python train.py --image_size=48 --crop_scale_min=1 --color_jitter=0.2 --encoder_bias="all" --encoder_drop_path=0.1 --decoder_activation="silu" --decoder_blocks_per_level=1 --beta2=0.999 --shampoo_beta=0.95 --max_precond_dim=512 --epochs=1.3 --lr_schedule="wsd" --decay_fraction=0.4
Rows from block 7 of the encoder of a small segmentation model, named by matrix and row number. Rows with one number belong to one neuron. Each number is 500 + 50 x the weight over its row's rms, rounded and kept within 0 to 999. All counts start at 0. Numbers have three digits each.
After each neuron's rows are labels from the 100 images, of 14976, where the neuron reaches its highest value: "peak on" is the class under the peak. Only what is clearly more common there than usual is listed. The data: drawn human figures in many poses.
# fc1: MLP up (encoder.blocks.7.mlp.fc1.weight, 960x160), inputs 0-159
# fc2: MLP down (encoder.blocks.7.mlp.fc2.weight, 160x960, transposed), outputs 0-159

fc1.589:501438551531528445484454523478462578468560503511400472580483550434489506500462480560522447430419464534528553498608499444538472461427496534504513494391502536474514656555515505613458471569527500582502478461475526509461616511431489553451591469467544501408533473529565535576439541512583519564468468614449566493527507509537451549467481545524487470490463532507480465544582460478539533517613535424462421482536469455446472472562465594459416496516435456560538526524523485429509380469556494
fc2.589:503520459488512496506576412544440345538471446465554489465530412539501498531503524470513453644600588459505489516389449558547550458506514559542439458556473456576457386420493494437472534448515464489577510526508471458572372471528531548515475518511469537569544478493436419460563461465501484465526504465522424457473490529488536419489568479451522476541514480517569508452475382523506491531449472561503502552502514485609488608438549482501587421500563449504435474467462560548544570558486442
peak on: leg

fc1.607:529405423560466544468558436440529552407537486546492512535526434486506501595508468541572489445574457419460541484522532447489489497525480517460483493588499486562532570452554432495527538486600416579347402465580476454454548524533501505538454522558460492518534492509404482503573507507522534543456383449466588471562559563544464530539567487487543496539457503464482510516561519512495401401497470421556536508550444444506419413467541504552498462396509445440601539439480482457570476538487538
fc2.607:474519459505518492612486656565426456545531516542457429394516526440455546508518407530551440475449590523424407553510455480427579559548608457407517541505469501478502501512400529548623493461496520495556477500521549462507544519528471393500501495368449438396484565473563458516539568509561487532451526455472404581520496509428527476483507581501550513422600524426508515536488495527450525517476514546487518468487543495413457468543471520432519514490519567535506510503499501514507449612482515
peak on: leg

fc1.106:565496499645513551471462566513493494511438414594521511408438528527522511464538496539565580501492557517501541411472466564513522405440465528459558522485600544610548455480475459502499502514521517474476485561616552433445502531474533539487550447533603544507483412525491515475481591491503562523424468539547625506397504498523497526605568526525513523520421470486453354518503535519552567411519466470473508572589497578531556537610556548531508547508522508447495541496502512435447507511539464
fc2.106:469568416443407404534418530476504364548525505517437477487635492489491546540473588517495476536464676499503515433416507473493543503466518553431417608467454471465491407474504532623463511535487521564542567534511499565561506474514535385485564496555489464533521483457536454507515527400527509513460487490464412552526454474481445486474502496486489508566462493540538493455513442431484536592482459513610570516484557451524460451463486458480516493571565486539518411498442455534490562583533442
peak on: leg

fc1.53:461491566517535546479623435431419544579552485549532621635524543539470513488513454553522525495501603468526427490472426429553469445511433529507480491550550512591479538486515540501572596538478411611436477420451535466509414531538597535456558500498506488455512535481523551507438527481475559590442461530509455573469491510463433619541520519485531535535516507518454447451500520421567519421447456556602446471481472625483496513519489446516465478467529443520560498483551520459436481488573438
fc2.53:534466461513484498487414440394553433387446518411496395483515443440512500580436449518478454481548523553539495486490589508517598491392601568546533432451424526445549435547556454558527468445564544478466512479463521446494577491446446529430476475496481526460580491455377498514560501513569472464512539584535532510521472537489494443438493482475541502375520509526573457467432377539571544471519540441491548502446524500557476551499543488449499506503565389449554531503520477499485498544369469
peak on: head

fc1.566:455485456482528360494503487481436511543489415555605491469514453527473600545460530483473464497458488414471513438539472476559437412633531518492441436633538511476502519538552484422502531498395431522522552487487464532437551585566525549526452570478452488540467486494472428516528535495508547579470526490478572493536578450449450521651481406561463503457491494503466383490424559484563494506485452512496451409538509570562593467525502512484549477564480490460407484528470533525440445566523557
fc2.566:462532461499477560498460433453530636470424486473462451506557542418462328496510559425564593446519645582437493503567457501487532571462543529501559550467406447520523517516469467425515523481537532418475503493542525567457452420518503493519540400491495581453557536564550410452514494486494543543542479460565506470564528533531488498530511513492487502473491541573548570542495509495450460485503452548578438511503496488454389542421400488614494503470515532511399523457540410521522581525477483
peak on: leg

fc1.698:465536491435527425431465564524415487449464451533510525424514512552571417598615489387594572525463528523461529465497544476554450465479453484522476539501536470420505512514486550567523459403541435542465506486507556518492437487518573478488500521499420491540423500537471529548419448492505479470516525456390476500527438483532514573464473556520508546383552529577508531546521548471426414540446576436526373413534366502445453391527498401479488460510477523556473470448499530490398457507502522
fc2.698:455497498552366458499499490453476524559476539460478572577422538426424567454447462490452488471472647430540577535506494552428441465440568537497499474537499436491543413502488433434591577507545432437545543417468467529473553490507534430506473550494581515512534489457470395568514527448489465533521500575525447506506516410591444555506486493398483445537455552453499528508530430467496508457573482505475506583528513455505482505532377541446567519454528447460567501444484397603555476526531567
peak on: leg

fc1.355:568513502569530643505396476520410564520569469550480469438469536497552425439556506578563451508398504452555501463549499464521531524529444505573536535489489544526505515448491499495476510429544519384462517542635494399448557403482562511524455529494579461541521442493518572507475536482533589512445492537574536586468524446633404499561511463501431548484509539571489459524539436490518466449469507538506455501441500407451501577545499496562512506554438395449462525544437504512443494525569566
fc2.355:486530476462392381435494584499540401541449529449512505565517503497469537592447548468445500544565604580457531503445482521540478490483564535427459563478451416470491464553495549583482486488580464607608527489374465576552449612480447480523582475561461525488431524546474456485516482491508415454491523513425524453507487508429573522459500468459541499548475501529477503533521496477467558504516492507514545531521595574608414474501490569449444420470540544573432476505479552511558544488504374
peak on: leg

fc1.422:428512496460513465434507560524499424416523512504492559511538498554507483432513548535423431422576545477431597420524482467544562429532513438503440536424489529545528537551552451406537506553447540581525472589456517531446477499468528509579591538465477562487575567485466568512525518473460419515539510501497502538481619412539503421567561447483475519523403461571498547501418495456397545552580549459537537407513379419519508487522366484532547485540481483449588558510484461514514479529488544
fc2.422:486479546587495384433494479458500545546485498524534413534536532394508505492527487431506462475567556595509420522485356414509494518443492502440564511535540594567451489457465478527487476509517529401570461466471414522500475431544508548457543483436560500507468405456492431509578583527556533517612467467462460494428419528509531563507493563490442482518537508535536440429491484595477570525457612390495550470565456469613449504488471505465482457522505455530447532508496537450551484359497484
peak on: leg